config = dict(
    input='log_mel',
    vocab_size=93,
    encoder_depths=[4, 9, 4],
    encoder_kernel_size=25,
    encoder_stem='single',
    encoder_widths=[96, 144, 208],
    fusion='prefix',
    decoder_layers=12,
    decoder_mlp_ratio=2,
    decoder_parallel_block=False,
    decoder_tie_embeddings=True,
    residual_init='none',
    lr_schedule='cosine',
    final_lr_fraction=0.05,
)
Rows from block 13 of the audio encoder, named by matrix and row number. Rows with one number belong to one channel. Each number is 128 + 32 x the weight over its row's rms, rounded and kept within 0 to 255. All counts start at 0. Numbers have three digits each. After the name is the row's rms in percent of the matrix's.
# convs1: first pointwise conv (encoder.blocks.13.convs.1.weight, 208x144x1), inputs 0-143
# convs3: second pointwise conv (encoder.blocks.13.convs.3.weight, 208x208x1, transposed), outputs 0-103
convs1.93 101:146121125138096184204128108093137146147112137158135143157101084105148055121172160133127090123175168200127161158082162126148087133145141096101176103133111082135160039119148149113136130182165123167127172124207116110130073076050081056158136128141099154144102120136106110122143167095102134112204155105158160089119159138156135164128136130132082129099124138085107127063077143110115118135080119067119128100103148083131114094125102092176138
convs1.94 100:135148135147111138097125155078138180131157139167128076179133124155190170107107139091127154132119117150081133148151154158127139130071077161160079172152059112113139132168056054118102089135137108136140188095123121143158063049112130130103127126161129107115127112183086203154117154113090109127131047137090141109130062135154132097155139150128174123140115131194090133139182151180097122097152144168128136172164129200149141167166122101163096
convs1.95 104:119152074169145108119151148095142112111125168130060116141174113159151170118153097103076136100146114114093181180145128122124088100083088124110179091141125147115080156140118100133170093064185098111143095133191165169117086128115130134078157128130103086173130096163143112147135186128076102121098095168123183117129025178164180087138109120095176073158180094108133167177146140137158133130104161159140087175154123157138103166159081138099139
convs1.96 103:072172148125172111143133139118142137127074110141186136114114164124180097025110127140144097111171103107141201081156152142094121084134152099109085128130156128120111112070153127163099124141112086167145119236135064133098130166149132131146071092092139127139089139094178117131163185104131156131104117092103137083105138153088087097181165123148071101137107157161155139141167063119175116181182125122156148152097116100161100106100138063127133
convs1.97 099:182124112162135098099085132128091162103159140121100086164173096167134112120162119134151099137171150081103177174083122141143148099085106149113188087165168187115106152118164132111126152089073193108080064106132144147129151139119141106183181135122128159117198110086189123122115130172115127098110121084090066138138126091126153156084131172178088086120154128162064082178105139156110102178156060074091126082131121095114093138107144153101099
convs1.98 091:136114079165025200140185136087173138100121116164100160122113146163118126148152150119116082122130138117142170195128176108095111107094157196137129155138081132120093152113112114109142148138155172100045101083095109098117192120113106140101132176106081093110185131136141106123132180094171087112162205109147086129168100093110146112124149139123096156128170137108127108111081104132216139117129139134166135126190148083083135185154122084141106
convs1.99 102:086154163051093090135103123129142100144185126128125148115140081130094172132122115109146154138072190145087133158174135140113053091182160144107082097140138119174171147120132128138137120088105156160192151113071099152144090158070135133135204110119160152168195114098111137119148134124074107138146173151105088173113155154160137182111155143147121145124145159077106142173128074111131128118131058115156108095172196073152117058121173142130081
convs1.100 090:178083089098081084164158127140070122133121204118147118121133128109153211154141115114129087191153162115183095134153123161146113116086172198152172160182139083153144141128141193138072130126134101139165133144134120121136095126146127140095205068105117178143086073125134171108128116143133130107117137163140073111129073071178074100081147086137119091093106118086100116121125103083121149113164148148132101147115157128180065120186105119129182
convs1.101 105:142087102199159059114187128110111158079128139133143152109088141151119077117144174101111105125201080116093126178097147071146155097097178107090174104127093101117132192121112108128124139128112114163175097114131076172120139123150107144119121082123170105138131132102161123115113149175119095133123177124147174128146143148087110069127147187149101079126143131055116129079084179105115093108190094135203111116136195075155109178167138130182159
convs1.102 099:128080136072123088096105173116126115093125118090138145172112109102082108088175153142104141108110117130055116147082089205146137110140132137105147081104166130141117123132116156162157141125095141112075099108129086146161156145164162075149128119114129100200124143106073136173066122086136110086129164094098091102156143099163164123050138065119121137089106083089078084159130081086174109115104117164132088123084145126149165138079183081086203
convs1.103 099:139136031143065166164155138090136119113145079074157128141090096064093163123138169089129109114132146141140075135103133157101095133121183126086137160152130068136132089040172144090120143144143158092113184139107101125128195155123188113137175140137135187166158131186113114148091161056106136094153157175129142145112144142118133142136122132161109126132132098168123089145175100076163122123119048129134095091125126079163118207113083151134149
convs1.104 095:161103125110154173143144167160118147081170156128072138081123113150153155148156115177133152105154136139169135151110091156126156106093062122102122124162112116087167162161158107101080088122153121141117189181091171104156190129199161162171108105121177096198124090096092131097096104090150126132178136183173114167097126164125148073146149126181090111189106182103135140172149161128201149117164112093119085148156125102184148126136110188092131
convs1.105 101:158151128147124151111153079122178208188062126130134101158176117150086138094106169063136136103102126152121148091172170136106118159135144120120124097178138149021143091190100086079111087168078136132063142144084114097110104126129127087106144133114155107146137112134108114168132135103153156098125155108161073148218141177087177126123098116149123070077136149100099130104066101115103091136127060130073125126093126082097153137108114130123109
convs1.106 103:158142107127113106131074133188114098130090150159158170124103138094134160142117191130112116076085178145119092149117136142169125096171150169087095089078114096121071134117086112147137114138173050135083139122129102160076145096111131159057092113148153111116071119111132063155090113155165128096080184122142101163126134103139143100134173159108085130042170141082058130086128156211090165093159103119099131134128099079124182147104140152121115
convs1.107 098:122069135130127168088161109081139124150085099167147131101157128081112099109149109092064094175178125096135132129130113131095165080100106134205103099128165127127160133089172099135135132140169081242123168176195062094177076148073146119130150165102151147181147108155211147117140164097089121109177141098091111138129141183148162097162180137085141156109126066117147130108090122112118114146138144087101175122113156131138103133141100114151121
convs1.108 100:127107060113103104086095192185077110094140103121104142148103149156174204148149136182137086135107071127120060141138088063160092064142117150133072139097063036150156121142116084182105110126129129080102148155175102140120124115117125124126138094114111165137107062113169100165131173146117178109081124117139181111094168160125165118142115112148080110143126097145070139142159147093065093135163152108112131157164142124119159100160167134106095
convs1.109 097:148125151140145137143155157131134157141122114107119097074116146158113049134111120145154127125173157125061117112097127192160133171153086074113151103118134155069110102119148093072134098167144063150104101072140139129094124204165128069133100132164082130074195181158091161101158115130189181218117146144077137117124136123104091172126140089129098118147143080107165112117123151115137145137061167157155093122092076178114083157135119160096168
convs1.110 106:164168158177128169169114191163111151149148132111161107116106115102124124234116123128140137071161080077184083140120145066096054141124111106080149128157147120207113150162166142095096133141126156137132159134125172199154109141119149151057081160126140167111128110110154097112198129109130148115162163132137102088178143135112142162084083120120120143144167145168171135119121143160073156171194077110108101122168184085117141124125106114107091
convs1.111 110:139105109121103108080105203139078131151175135174078120142189098100127174153142104109065127177073136103188126166189121103084103111171120109145162124117189094144088121147089111149116068165129162138024176160107164125103141088152129155169125110124125091102093091118072121162155159109146172119113150094107169147158182128125180115130083142146115117138116148099030131137095122097145158130125162107115124097093092115129167104071136154105137
convs1.112 094:099126105142143173144167167108079142128152083098124132130130053134173143228152175133105061144139123124109134138103119147145085120169188138183115127111169155101106123151133143100135116154150101105126147103058113120078102116136117135188104111102115072118145108122110114120097141127100116141101132104093055150158114171144055147117102067109173071138161166138138087197151127088093127119157207093123079149116121078121183179132195143160136
convs1.113 099:105155163168192123133156135114098096071124114111179121155118150112193115107114066093116050133152158069120169157121109132115151086174164145146123155168113061047184116137149151170141202145094074100121132098126142161112169160119129118136091121137128108119129110111155128086126103147139099105108153093139145114148115184105079126092191189100157104159113196121105117068137154094164157155173170110102114119122159112055153132074160122160101
convs1.114 106:063086130150167197127119112122115086168169108141176138086160107130112151166139128140108137123163155100058174110098147147105114119089121135108153079097151079104119072161131148099141074099107116108121180108209143132100142220109093078141088103107119088135107090086114087095145099114120145112187153132153170119166105140082151109096131168109128155088096059127107142099035132175099145088141128078131130100095157121150060130132107162133102
convs1.115 103:131113193208167164138109187138142125120149146100155116156139163131128093114094153087133126075180057099137084119146077065123156093141124142135136126090145148124108112078138117118118074115111139093153102131125138101126097117129059110139149119176140093150107151118131111126132158144152104169202131160094084104161109150104093127139111067092091130174076163131202107230208102109088111142111106112166139145101160076180138153108180161156132
convs1.116 102:110104178103175153130122155176095143072126124069130054086138117168082128168100098101074149122163123159120120160119105146111134103080111096152113122170152133143067070151128103152084117158156144157135116188108147144130151137168081129152085094100123183099126147108158133115094166072083131125124161102110145125159130110097140103152170150165120121079101194114174076113095088115198081100135127096120133144065175134143161104161225160179097
convs1.117 100:163127152133140140163117195149155145079087129161169102137157189209129165112093207175119124113167150121129121103070178145170076126113097127141105183117070166143104109152040127079152088065111098171122121091112080130162131117156124142156147089111151112098115105139156146060095126116083113076192120144170142169104136158069185137144110164156125165161150108128112125153156091177087120124107082157130138102146124116145092133166138123112168
convs1.118 099:122044081135073130114132104149105174109104126115118077125159143104169072060154155159087099120107147138060117134138179126195085081131126111129145083158145105124124140150133075171118108115129145135096084205134110151068117130103122099109096092184093117151119071110176112169104161165177104104126158082088172156142110104138108089140087124137117104172150169118026155144113125068056126138149131120107094150115165117145127123160169156115153
convs1.119 096:080179072159104107071140105151109152174108144136134156143092127145157165105150109113171124123104131112141118121142172127133158134165116110136138111158169132130106145123074132078121099161145069118155137114133165126066096085166084068113145108180068165127196116104111137181061102172106070107094127083179175156124147134155123180071140189114097076169138068142092141152116165152059153120130178119098137147118149139176159091125165115082186
convs1.120 102:133151168136177139097090139102130129092173125106150130110125100176117118071114085115126150163143150123114094153096117108127091086089104153121103160165134056086078206118129139142105139107086162129117072107143156161140154102121112066152141090152140171187079125149132206101151087137059106147089184198101107146155086101170147143161135054094118156060142127138148107084174125153120125203100146170136171113147107077132147133100113141079126
convs1.121 108:172162127111158051111160094087111127111069119082163160084108096090136126142127128099155148111181122089157110138145181180147074070090131095078104081194126125141110185140089136145101103075123116161152168149116102136147108140115154152163143173143156094170182133130171113069126175111172184133072130157107165132106124114158063126155095089199069099122155110153110128099167110128182113198155103119103073140130140126159132127129098136100159
convs1.122 103:127117096135036117149153133135126155130106099208104077106173114144136164145166126123103118124116114158182120065162128145119105094131121122133132162150140140139105126092139070165194153166152117161053116086085145172140155122126150128093096102087103141149116084174152146187156158122136110082109043162139177138194091141163153089133139127157125092099091097104147116160049145139128133097132136146148138114121199175186138134207112155164169
convs1.123 106:055103158137118131104132122149143086073131064099062165130097164098159141170109160112124110092167140139131167150108108160099145157136174196164155074104133118126071085142106114138151112136132117114138140115110120159159170102086179121125197146101138060153079057140105108114141148106160127105168117139094095182135103131084087186169163185119184040132107142094116113163092163084167122112123113129184157139105097115083097136143159145091090
convs1.124 093:117177123143142119140167155154160130138156123077160135070090179146080124108163132083134154145085134047092138157089141077101154145140146096111170086094142086102132107124149190057098139124097135170111131090188160127147122120091096106127098150124054043106142191084102137110103141112105154132136101097073130149125137167089123161122124128147089176086183208091172096095137160118130147137119153117126162169139095120078116124084102060154113
convs1.125 097:075123090135086146097063158137147125153084069137123133145135126132150103132121091117135145133114176155132100149128080119109120044150113127125142176089182115162132139126111087160133152153150191086128159075103108169150095141085132129097145165165189157117105108122114122093166140060146105135134136133171090146145175125107159176054175079065084103085165116116144085114086093135068097075152102119129124121075183135128117070103194178102100
convs1.126 101:109081112121084154121123188187095155125140099126150174105128103146125130110117081166105176150062169095109086128162133169097131068100149104074124119101160197121130149096124162136096200164072078111121145169111080122103149191145080202126132078136141096137180107129159129061110114122124136150204173143112134178106122155118159106129125128160092098083111163100136127133144129111174116109131137076163184144193131080123173082162125149158126
convs1.127 094:080101163093209124132141121135093155111107076218142085157067106086157127142145135108091146075139131134106147137198161146144124107128194181167158120151102160157085102139097148115177091115152106170054139119123069095159106148131123082098162104128094130143181150083162134139120158127096100180145033130115157143166145153140176121171121134133131163168104112100149101063038141135102148097123115116083129127146120113127145179138139130113116
convs1.128 099:065111149111136092110092146132170104134193130091120173125101114090123174119169126149087164098151104088120145163127163120130144114107125162186126092111037103138157106196091157130122083120089117184149128115154165132166127053112142083143083160097131135109170128137136146048183149117080125080115132147135105059128081127088134135119103066122114149137103169117138136131102136149097190126109146159128095162148138123153050116197104133163046
convs1.129 092:169143063153128145113148075162114112131142131166193148182135164157149114115123160077199104151150106158131147151129077141180159100121116087124089124113118117158082119110136092093148202096133098118121120119141114088083136074065136100120141079127134212183132121140118095171099068143109143123090131098090142190151103109172132047065129117088083141111158101109079071120134137098097149169144190099121096139142103066129118164114117134136169
convs1.130 105:097084095178113152073094144174153107143152193135120161121151103132154170076156108140105125136115132081193120042153121068097153069089124107125162113137178168138143133138156166160126102129162163149063120137136124189137110116139154070091133120072106195112096099076111143132196122173104131170088133182171132073127100112162112123129106123136137102150136100083104155093125078128136138135164142173108110148079192119138090181193130107157137
convs1.131 098:066190122114169152155100131138113102157099110166092161155073144095153121133147148129100142124122110159085118132129142104099094089095138134131146173147105129190116090123126071185158128162191111133141143097050104115150118164125137072139121157153133109146060092094166148122128223160137064171061156128134153100083121108122192153095064111107139108099111122098168161150071084178141117140111076089140073122139119129146173123081169168133108
convs1.132 100:163126022150121148108161112162142088120119130149133105128166124120151148096090059131128104157127161182067120157123177047098052139107101069131156119191122105146152116171152138092069102112137172112119153089112122167113128153185107095144101123168130153118197128187088150096153095116104124149188146159156151108087134151109126086135076141106130128122149107161144135076134071092167171181077102124139124152175093105155105116139097101108173
convs1.133 099:136083130078127111136142133076086152120117110177138156142148120154173115128121094166108150106114091130180145154121123097116137094126196066125159088131107113170131134155194100153169128070086134198154154155132094085079113130070218150161099111117060105135120125123113077185112147112117145105228159082164103147032162130102103115109091176147153104122145113142075137194130152121111114120080132172147170139136112093135114141146122138113135
convs1.134 092:094175135116102187064149112129155111109146123095126153124129129161139079116100189063151068091093144119093176030132125194141152161133063102107166097129141168124090111068092104118169102092123144121157127060139136133120112161120113167143127147128114134167156079099173160104170143113068110120048151160169140124155121101156159142097102174117096155094149105104118082141147192126137094146175138153070149136142163177162133155158163134153168
convs1.135 101:117132185139134129110095064100088087170177100182088093156100070133054178136103137202145189108139178097123113122097120077117098181142137157122136137132159103128180153141165138143155155143155108139178167084095181167117123187153154110166102091146154160132153102135142169195131152138131195095082086204147107150079097178160143152115103163168157094125123127112116192107112166133127120112123108091146095123128150087151107161130144122077126
convs1.136 094:095143117112179134138153119091143103148115117136067132126192059122112117140088142149122172164135072167119153208098090135036038129125172127087137129104125154153073115138110102111197195150136133098144128171105114140162075109132108083107104128090103134103124143104147083108082126131116136151125170179075127107157121074110138177138079153160116121166169139146136192162177168156137081128107116075108122131174097132126162144131154080075134
convs1.137 108:154081147134171104143170154102100048152064147101166079114110103108131142086113038133150063170164140088140135094183132123136108153117197115135159165145133057185085204085161096103152161157115115108149151128041105081145127144159111108118124107099115109148143100125163153127097140127099144164139136170123167151107146153146115067141064134094078111155124136148145142139128074178143153069145126116168137110096177114127125108168107160084118
convs1.138 096:113145162118129166094138107118147074123141144165153145083108120110153098120185158115135123141151126156082195155133224091062151127121122129131146109182136110080078126157103103157115070110148106156104149099117116121167225099127088120191149155138153140122069113139165180187121192161116061174206139095143119146149098104135119129112163125164161093189114164152091170101097146100134137123146147160128178113157070095137137116172142088112127
convs1.139 091:086090145089164100127101107100126100181162171106105095120143094162108149150122120137096105094115122095140144157147089120101104112142106144168108098119061135104090137158088165118204224125143091111128138113207107133142132110136117169134141083189156122107100103135163102178111112179094150085127105141102077160100145159087138157135132101171133124159108111113084118120081183123156103148136055096117209172216084119151161177173133143092103
convs1.140 106:107088136140099126132124137219115086108104145084180118128136136162079119177143144167140168105201102176153128197149116132166075125136110083108183195138099115084133164120156122115141099121143105082135153110146129144153083127089065165144095124088087164162100109158170072136164125143151127122143115170147153066118108150111072137129052154105098102087103107145149143214101128095138148111164107208121083172103139118124111126091152167141167
convs1.141 109:080095172182098162102136108161177085102135128120118137084106219132148115124121133182090174104147105123152106081119091154101112151114116118162164050158134088085129149118159142128105113087148063171157098157132112140167119071102079137201090161077119157079126059141139093128157139103117066087138142096154118118134165124180198131112133101130143153116154156107126123152053107130182160118145057094108149147176110124127161117173108104102136
convs1.142 101:139197143076078148108175129097161191115118124146130145091154121181118098185152147099195167123184163142183123067148126122086116129139160125067119162144119122101155163113108134123098075115124159135089128097145087120169084149105133124114158149079109125133146125097115124213092098139130173163145113162109091137071114123049202168149146106108113105148104141147110085155164145145200152124089102158069066098138135122145169108076116153089136
convs1.143 096:128126135155158106133095119191133126100149158134153078128136146112097174127093122186133215153103151114143106134170092094054129112088109175110128122136132092146161087116199149179152128085179126191115114158155139064123128067124172110111149143132139135137142121112121075165137130155139125182071147130187175133175085113120144062121135127117186115038048102137165120110125072124129070121108120147163086143127117108143070108095116096146097
convs1.144 097:128111146118143166148151154101144120129120137083102133157150094125186129170134152089130153160195170091114121174080124101137109133144157161106118126141161088056111166116092147135073111132157101082086108083062065131136148110216098155205143129151122049097106160099164129153127090119108185172136154125164147087177121135113185132069109141132094141103093104177159184123140128117099096151142149090106165143165092116202122100101076159158139
convs1.145 102:132139081103134124077126131144120094178123093153158091133161158081139136092073140158110099164145143104121147176129167118091132055181118126142155133119134124091171108156114143128130159113122188132175162101159156128087115094117160101145226090102124148092105084062122099109029155102107118114142162040117118113117081122166137128141098106081137067107126112054077142098147122116120181150075132124142060166152109144141127183137164129096113
convs1.146 098:098125104137107099133166141107198125104108124129157158081155108112172116108125123083088084139139160131065122090161131098098101104144160126112119110146144125115157135099190136130161116150173184129164160255161155164087084135126145169089191101140102161128166130105179122137196140120092159134147144118152104137158119154125140110153125138075084078143089166132111169145216121096081085187153134105148098130058166088115130150109162126125108
convs3.93 097:149142154137116129145145101096148151142123186114118102123146145113129153058127105147114145058119128142087163150132058130087111146148072110133091098115100111177175096135111135144158145149143158178077078093094160181153121186135094147109138150141109140172105128084138202136106139117141141148172090115138143130164178
convs3.94 103:125122177107089141161115121127193124095132157140116137070137093141154111101111138113068105140132165137157141103091133081070138138140127091124166126156138137148139102110136174150115157157105092051190123141134083069085079094127178098127096178172148172145168104185096123098122093137077099108116147085156172132141154
convs3.95 100:132133105163131147105098149147055149134110135146204145184164110074137144063103081100133178103103068114081132061182135110169156168138176159092170097141140127119104150160129125114125160122187154099093106136160089136202155171152062139146114116100121086129152174083069107133094172106127120143137113155108076122106150
convs3.96 098:131130148155091103084136128168150165143131180152127141163128096091162087131075128096137140096120083136127089115147161149130106155081181173182088119077154153135146103126182098166033062125115128108098135091158130087132157110128133144103170140149145088131192132160091123113120123119171144058131142129108126093118078
convs3.97 102:107076091099064167125143143109178184130154126118136224128078139099145147148181170131155176089102094098134151152099126094196098189095125097086047118130139134113178188154116128132149154165143097128112141185160089123111115098119111173121094127156109102141105198062113158068128128172117108108144145093066097093119087
convs3.98 101:074129178175178138062163176143195141112196099131101186103142131144088099151127167122150171185125102145145132135135148125137092173170097180119071169171138140204163113136176159145102113107104145138093105071137166025094167126191141144104108121098180185142129083100125088100155133099166144163111107115095143076102142
convs3.99 101:110081102122145142132108141186110076154086141157104144120075172157113188162132136094106117130157149190156076098137161148088167086098185137150097182121124122062116115106119149134096178105091151129124129145157128123139135067223216110108167178145099130094094073177124143098125104114149140090084140165140106153159143
convs3.100 094:162128168155119105131077157167096125155163112132136151134105137136182105058103120153132112113124070179157134131138137148103134094119157123155155094104149141169111140143113130073103104128141114155131170159156129180143177105126142058173154119137100125202112154180099090135098131134109093099058116097117138187125124
convs3.101 104:118167137090104085128160113151142108105151178132147075099121130151122125111120127150078106054136106158157141113151133120106144153124180158128140125113127180156188084139121108158106141150115168072188133110132165086118135139156139109152157117140161075162133046121116066137079143179060107090140085149107121213084032
convs3.102 101:137141090153091123080081134129095109134191116148105106088169085147137116077114120123118115069046115121131142121120103123129119144145026147184158154119148170129121136124153100123154121107106132134089091132119084156033159177142107125097153147119132124069171161078115130161182118135093121178139105128062108128095090
convs3.103 101:213051114151187123113129089137179093096117132087100165155118129142171189148165124098153178146110121090082087078144108131090157170175126166154061149156132099073104169142117116133141081081080133151112055152092090090125087134158131125144124157198132107131116155105057211078083105163197096159086142160076106125097116
convs3.104 095:127101152084140087120163186143072094161115142113126159123143036135128126156126152157068096131111157128061104130142189086167142153123114125167115148206109141087126116101091127173076131182135070134185144182142117101139172083108153112102102172138119161141125111137114092105131130185116129133098174100186168068120106
convs3.105 101:139116141195108108149124155101109142121065102173125100132121082076050125166111130118182101116120097134137140145125048094138090126133157163114164114103107161181107139128105084108153102098162090066115089142119121119118137094157089166066162099153104101088110114124110143037146085145107075168106186096099117101123171
convs3.106 102:118115185155121159109122150100182099127153176148126143157098176145174143103150162051146189100147150165126120114139153068135087130120114125188123175155113152112179135150137160134124168096077129138156102117132136099100148162120228086131153197125133193181096107107098120122219139164197091140118148119154173107112134
convs3.107 096:133155158082075150154059104143047120115123167155138125154135096095154140095116141077155141151169066126092044115113139102169130102127170169105116142100144109170106100090176128105172129166134171101143127112147112108143048127076122121094057078123140096109140106083144140121091110134213150160162112138086084138112111
convs3.108 098:126099072111161126113170098172118114144170103060095097111147168130133107122155189106133132117188161107155062128117121126110144143140114156153080177155138140038124112099125077144101089117066102120134114109072145027132082085167153084144100103139121138116094111148136128117125139145148134115121161126187156113174155
convs3.109 099:147125103095207124157163110126080189091142097165115121180133109125112086182163170125177130132151146145140187133143134128162129146141124094111109119187104148142113135125133138122153101115127111100122138108128088126131164138146107152127120160112149219131105182075153134202217160123127127104165150098134068115133173
convs3.110 104:029054143102144127144122086115115143138109118094124151103172120138124080163102120137109101180081100171162149105159167163071191131099156109066123154073099124123216113113136125141162166092152132170158096152175120137144118136061156132173130117152118083119186217144161141114121129144107113100098123123154068089127124
convs3.111 103:084087144122126151150122120097148158123136148159133083126166108121110161183057069156140140100118136118156182142143123161173108053107108127084146049168154152130149139088145138118173136106152105156081132083123147188098129125110112148063135126132136138144148128181115121166131111144106095081108108132107132143171153
convs3.112 096:121131154098117171162111107079125118142152134031125162067106086150146094144148099116116135094079133131158161144084135125152089131132131117134157117090114129110184105146129095084099108086146076121039154093124129115086081124145092188204083146074105085094147110141171185105089122076135143090093156132140129151159127
convs3.113 096:162131141112148157112175139083156140075197178166107112134126155086103113120162113112159132171168103069148125198157110178107084128069126190154086103155151114175105101127099130087168138122115083111076112103118103131181164091139188074136111135125163123146127120107120133124130041185133105070149114131080135071164131
convs3.114 101:170161149186135152126154132122098131080130105175067139158142153202103094129136073173131116110126084172106082109147128125129112148150144120124157175134138140144162119132064144135117116062148130175148156137099027142093145048148150149172116121094165077093124131128128154193100128101115151144149130170115061086118165
convs3.115 102:162220093106114126144174164168069093111099110151104092081125110138150103091121169121102108091137118125123102162179112091112155155115079166155081094147164130195133094109076110144158127177129100186107091123130101174110141095131069137163130138091105096155111118136119121217181138105153100100087112097113123152161146
convs3.116 102:144085157133150163134130137145157083135074101155174107174156072088089124108079119177144188031087089093159145142143134078174118147095114107122094085097156202160118113097104121140129072138087148164067097171151100053165109121073150089130156136145145099124094107190082123170171108127140128127131116141117177113115156
convs3.117 100:186127086151159102102158102115133190092091186138077132163159149142106203162172129079162101075152066136113141125135088126158151131115121112118136121119131148154062140201130163108124168096085173096129113108115119049121104138137156143165122184186129068117123173118152143116087079132110070088139106100132103116139112
convs3.118 099:124168113124166164164168119127136137094130079072127178196111158103108139089071114113100089145092107146121128128052182167133099104154160177122115183093113109130107138195162141100083173091126213111098108127139101110092099130079140139166162096148172108113122094106106121133157151089161111108197142143091151165111119
convs3.119 100:092116150141088153150117108123138101099050130146127102121172088117135119116117130110103113136136157108095130156152111153056164143086139169134165122124119112179112124098147045149127096118142125127120113084157121121123122103122120122089051124092123079121152073065089116061170103134128103148132143074126095134129187
convs3.120 099:181134135158159148130087112089161166129070140099133147174144134128126152131110082115103136139116150071062104151122104157108121074158100140143139110114130108163107140092106131137169178123080158152062082147130120110130114105148159064160089099108167132116144099087112126170063124074108090084119098171114104075098162
convs3.121 110:115140152186119159089062144163135166154137107189100162141101118115050127117115069146102104132143077052114128118113146142109125164141147096106184111117151101094150192110171118123125099202113169148127130106117126152068145141136148130100084130090169125110167137101135095124047122090116087070119136105104100128123189
convs3.122 099:118103084099067127094164047107143116079100126151176141123101084113125144114092170134113188148129132191143130125125150090159117140179097094122162073131160089080120100066113100117154076075158164048082132111101126150133110153070088128089087053155155108120146160160150107145134122113112132101095101092170133120172161
convs3.123 099:158149119089180184104175156100084148101109069180157167132152134103176170168161155144164120117124139104122111111135095187106141169203160154083095149152167118122146132195138148145084099162100054173151069148129125196154157164105121103224108074074140113131135151114115160136124156157059090101096134126118139195145164
convs3.124 096:147139095178105166107118142136127113130120141125165119120109138186143075073111115108119169120063145156095118201175138143108130150121097167092127173105131170122080148122116070131116043126104066078081147167095085153080132106100131169117130130143139123124120113110174174171147120078105120118191210108117217110061123
convs3.125 101:110126159085078149079185173179139206128137073126119063110076182129121107114126146121137137192134072211081147180149084170113185084130163189116116104112205149137193126129150160106124052124130149144071163137118146062134049144180137130121137097161109132165142167133150133151178146097144135128096129131177130114156129
convs3.126 101:084137133104141121152137171128087136143177109151181164145109087141113153087158143158146173072181127115080131132175146149160076103037089079168133082159084187150155107064113119119156151172121091163124216140131130077087192141082092119133152121114108087167089127160137138110119147126085120141111190139112132129109103
convs3.127 100:155130091148119133109098164108137079126119138169123177103175109178080108091129077152126102078142082120111126115153187119091144149107143139150137147158101171125104134103153134091093107128136112108138111120126139060115108155154127071141098247077174156095167119144102151161110123084133101116128164175112135137140173
convs3.128 099:159122123068108160078109129148140102112078115123122168087158121082074154131129129158111098097170084123167087139123212100113058119122150069111126141158160132121105129147083088094085110175120171171116167151146170199084106085125107137153130166121072079139160154142124142086087096183154104087196144144108145095112140
convs3.129 095:108114106180130091146145065156132094177105105071137136131133100128122101160145127146116167154072078118090105141097118070194160159075136139062186117154152121088152141141099130109151139115099060160121150124123157104154095077136182114147138091135121130219117133138099167170118196130121097146142111170153117113092161
convs3.130 100:121104136103098105102183086112116172183095147129150077166092120104125158129082126128147070185141119156074112095107113099168159123095158152084091085162178110103062151130129162148069142076134099081097148083082118070160089172121069132101085106131145120121090130109097154121123090081131101089073083109138110112141130
convs3.131 102:114083166098156129125123164115140160124138138174133117153061116118098130167130106144114102178138101095076176139166127167119104090151161162070077109164208129117115149090187148128138153185114079136095173165129090112138169093152136124143143127119120134129105144138147090101099089127099130108085119182114121084207120
convs3.132 105:164168109098104094119104118099100165112143115094163087117132149041074162134132140128116106059165167130101122124093112102153156091216109158103133060111207135151122144112139091132148163144120168161109115085130167093132085118096133115057122079109105160149069127097070126159178126125131131125146092173099134113060077
convs3.133 100:109157098127135140099086074111136107094176128140125160164072121127160140185182111147167130102154083101143076109114165123104174122099168120118184136141139137179116100147103082072145096141063179156170131165099158164139171095151156107146092093125191181098098152078137141116120072183148062182138141118101115113113115
convs3.134 101:143135136193137141128079131166122158134149128098078122105122192125127147072124151188114186125111119174127102119097049150087136162146119130094089170118108163146104116153098138141140148172098112164154129129184136137125101109091009129150142093175111088134134120119107111152128151137138053139160149077130135127130152
convs3.135 101:161078068105114130120057109087154200084127185126155158165154100097137157141128136160174133147166203149165129176089140106139087152092146107176182130164077128088097133184167163078085163065084171131128144124127137157126162158136140160084113166171119122058116137133111128162128159127132138102125077125162171130187182
convs3.136 099:120135140229099147137178172119107099139156170160167111139145100115172136181121115119138162149189092130089127112127125100155127141126165143118128129183139182093085074153096120147145124107125170161145150131130138156105162134136111153095163097121090132082149112118146095232126136121160082187087102092172174161092130
convs3.137 104:109171079068087094138134120145111135150118134153148150138125055142163156157079101141117179175185173136099146152137176131141183161116185096133107144091122158140097114154106056193059140110175160165111145115130087150125159078127106180141139160091188136137105127084182054109152118080186128168057118182085101110127120
convs3.138 104:172126141102138091116138140138155130152098073114107108122140119125096107143140157173118144173134134157106067129096123108056173084099166171133102128106172072169127109113105147121125162143118133115123135095143138084147104096147201138164130117136125115197121167160112124127122079099121165083123151165203075120126088
convs3.139 093:127160168088127110117148096182117132158173126120156126175123130146114155149182142127097124093149140070122107103200138172144185118173097117082134146134180080105138094172123139192106139091107084157118151053118136102133160120079098108150117073080141120198113104112155152083081104152109149098096159177131113129141148
convs3.140 102:148061125182174123129178158111212114098088160134093055134184187197147125142048101132074114094139107156176171125144067161073100134158178180137131150120159147148133097163106167178192171084157135121169103113115177127107125157177159101092145111149181102148135101099157120102078150165098138129169101120200106130141149
convs3.141 103:129115145150084181125123109104084144106135139175140132101116128132136079107110149126159140082117073155085088124123195158092096160179060127100121172101133132082106089142099069115181151186208168116124155176174162168113142106100123102149085101121128097061136145123126104071154079131157092086140150133083119135107100
convs3.142 098:111080123119128108169132198161050112176099131099089105168175116140150104121120114168076116184157142126148150195110163150109168082096087125106143139110100098078140121120151135119084141153074105168136090125168177124126121170146163174114112148128155146098089095127165167150162126117151111187126140110184153102226155
convs3.143 098:118167139156108113131038100127154121095167154088131141088125095133199164092163122103135157115094093088122118149151103194166081106134109124154207149121118121100162161153170148105136155125093102127118090063112141154127180142048126120161075136098188127093131115154058084143122107144066126098115087062139164141146149
convs3.144 098:111066131191125115073137127093105145194057144073113146150122125094120080167156119135112162131108159128169112133088135190133117158129116136152132158166079105071106194201131132160155183121125047066082136076126141113071139120112108104109148086122138109114133119113072163166133107139142091178110092130107145126191188
convs3.145 098:127120101158102126107172042124185190148162152134136130170147145126197117120112163127103120154118084074114063153134113169110136146156121132096180132103104161175119197149145160152122097177136096087095121102142139107204181094067155087146147038143163073155065084152126167178129179139164180082120143095095123136123192
convs3.146 094:127113150120124141091122142129156130172096119147181096122067121103073098124116128146121147088163179105070231150149143067154083140100122108128035093108129143158142095125126101114204106122138143111117181146102169137118126117164126188078141115144132148165137134070130170089130159110119148105089143103184107115165164